python train.py --model="segmentation model" --dataset="simulated telescope pictures of galaxies" --train_examples=195000 --image_size=48 --crop_scale_min=1 --horizontal_flip=false --num_classes=2 --output_stride=8 --arch="wide_resnet" --norm="groupnorm" --hidden_act="relu" --weight_standardization=false --depths=[1, 1, 4, 1] --kernel_size=3 --stem="deep" --avg_pool_shortcut=false --widths=[96, 192, 384, 768] --init="kaiming_normal" --residual_init="zero_last" --optimizer="muon" --muon_scale="match_rms_adamw" --learning_rate=0.0062 --momentum=0.9 --nesterov=true --orthogonalizer="polar_express" --adamw_lr_other_params=0.0019 --max_grad_norm=5.0 --gradient_noise=0.1 --max_steps=18800 --batch_size=128 --epochs=12.3 --lr_schedule="cosine" --final_lr_fraction=0.1 --warmup_steps=560 --weight_decay=0.08 --adamw_weight_decay_other_params=0
Rows from block 2 of a small segmentation model, named by matrix and row number. Rows with one number belong to one channel. Each number is 128 + 32 x the weight over its row's rms, rounded and kept within 0 to 255. All counts start at 0. Numbers have three digits each. After the name is the row's rms in percent of the matrix's.
After each channel's rows are labels from the 100 images, of 14976, where the channel reaches its highest value: "responds to" is what is common among them. Only what is clearly more common there than usual is listed. The data: simulated telescope pictures of galaxies. In brackets: how many of the 100.
# convs0: first 3x3 conv, stride 2 (model.blocks.2.convs.0.weight, 384x192x3x3, each kernel summed), inputs 0-191
# convs1: second 3x3 conv (model.blocks.2.convs.1.weight, 384x384x3x3, transposed, each kernel summed), outputs 0-127

convs0.98 117:140164101113177108058131111058125145119155157129144098107141131138042145147099160094148134126108178159101178201152153121093126136124119117182145109047138077166078149121104174112169166121098111092111134178094157096122076152065153146155153097088171151165110120155120152144106138139159127085068167152074172104124128150095096125111070125098125150096137182140140120126180093090116105170097157130164128054089138116110130104173117159106145081151123140143186080132188071104094178097124182103158102107149060090166105069084146191150157117116140135132151131139128126120130166127136173159
convs1.98 103:144154097152120187136096194148097225161132175146081107114162173082155030054156106139101113141196092121107070072087090105178152142180121113150091149144103131146174180117114106150124140181177142150109143050156160120143096125106134099154149125128209075160111125161107114200143147185170083128137154131111119124152104160116157072120135081117179122107069164100112107179102087095076160117145
responds to: lensed arc (79)

convs0.19 094:156132149143122114149165140151156110106147157134172162115137189164137146203123082155075120080125104109157103097193138077136125132134088115186124085158084069079176166041096136058105154101129131145139121086087140113119136155128126092193146120105153117161082072132107134136126085141135139108111129107172144102124147139083101145187072046184100088121169089149176105110157160116122170120100133103085121132184136142149162122130114132110095084100131071159094113160118094104133151131137112114165125118224080172148086130117131184153166123104118051147056089126149119117108144185121140122
convs1.19 100:136134088086099107103053119091112135146125250198145129162135134116115158131163176091083144133088156168137092096149154153116119092172159135101122158078150113134127130126139120139148097140110075195124167143150152173103112163157132101118171097081076104135091174100194059103094162188115109120153172151089155126112136108139090164139129161162172110163153128125133166134097166184077124176135
responds to: lensed arc (81)

convs0.254 098:128070156099110099174090106090129134131129110151151130159143076081051148149092137094180134087142136142069121095069144194126160143114149098137105099089157136114156105130136126169094128139135088112070163149142131093164143136141159130060121134143109088151137144147169117117139044068136151150115154117183120121149065139114124083130097207093106157116128073123138116162134148130168098131116090119156158088112149128160193162069098154185106066137121125112091177170093171087149148100133144136176121102159153127139124092143132146195157114145204140143065143125179118119173105018113141128
convs1.254 102:082173123110145160129118111104152037101124118119137131109148102103094065152124151146157174183198084146120167202167134100157107140115191090084152094107126143160103144113129177125111196130157121134116146072138137165101140114108077133195152152144191202111161076174143074135071100115093053085120142163129153127130140124169132111110150068184126098100113153090142156085115126116188100148148
responds to: edge-on disc (88)

convs0.201 092:137130111102116153194096136130140134106117207092131110120184170078130161103094221130114135107135144131155101190093115119128089185092104192178177136150150102182163136151126114145189147163121121148228127136154127128150189157162112106172157087137160119148166092135144143163090107061107154082136109083079101118097082106186125155130128117127090091093121152104159145123048147095150171111129161172181081115146122109098112145165102106189163130119126113128082157140134111125116155126100127182106097118045098133082142155131156106134122132116117095150148153067175189107115120132069117108
convs1.201 093:129167103126120079191168190180130170083139142117113172140066117148102139129110142079158122074152158140109100118088211128098105099125130151141122103071054132070150147150087091051087127151108158139153118127124099138093144100111172084161092150120145166135151134234180215150188105141110115136137135159170128153124111097108114149125134077135109099180163112055122129101172158132118162133148
responds to: small (67); edge-on disc (47)

convs0.252 097:102121112208092046127064086130117094137130092164128120166100125092128140181128133163179179156104120139092173097114116101147133185124156121158149132092105126108130145159164115126084151067106105176161152094123121106146108101095124129121096154097111071140144124118070080141074148115152143146129080132199133062158040141163139119152122185163137105131232154118114187153119136148143139144100151124123088181102156205114178124121106120095111145087107134087161119073135100110054138145105144102126123099143160120164124112159079153154104152102155171118091190166138165113149168097162122188
convs1.252 095:161191103132136014126142141155169130113171158142145113081141140205034068137145119094131153144041093112105153111092135157146056125119153151149084122088135154138106161071148125129124108170114197140131063139117151069124219080116150122198125153119192130146134100133082090092176093164147136140136141089124157082123089178126165151114115118136100142095101106130085120160126018153031151157140
responds to: edge-on disc (54); lensed arc (29)

convs0.266 104:082115164175102072119143186133125168137130090152150136160128141144129163122155146100198103122132146130075103086110095127123140116145093105149124113123074139126198148118152191081168122130091141174153153105145132105063080155110134165090108171141087130115097188074149142110155166165101157120122149138126122091142101111154085055129071144160114128174145124076142122121105086118133170120110076096104073068112202138047086069124163090161121118113100174175119082126173123102118110126171154072141191165130154092118144148166094118155047146086100089097153112113167142103183087131100109147
convs1.266 111:139102126119101107034111151073086103156117166137114145091092130068156077095104125105082158216151112104125062146122109154091106163108119070116132149123117104126112140118107130141145109132169139127171147145103142079134116107123128200123156115137142149146148138118111090112215145119143083058157180107121133083150155157188140157127173134158101100159155130145116072141109131133135164105129
responds to: edge-on disc (36); lensed arc (32)

convs0.343 100:121153143175066124133163111125166078161123098115130161179132134123000134146122094134142159099134123132090134065127103135107180139116197124159122121115173120160157100184147135084124108167151115140115147111119155151130107125176142106177162087109129150114152158108106127108153097136120123135152201139105151113108066154133052146145125178117106132134102140222182172092099104140096187205122096182131132123171147114128135132138101187125076066151121166091169175118065108119153115127132139110163147074137121131122090155146154118114076137117099069074193109182107175152146169111116120088
convs1.343 098:143156112052118191109092192157064174111137109103098113072134216096158095171109117117167178161140142146121087124103126154132063141151176169090120147140037140195157137072129061106175122178142130207091161096149119149113051147154140134112124117119132145106103142143072115090168160088139116122133133121118166145118126120160134104126101134147167142181118132239107127101122108105114181145164
responds to: lensed arc (91)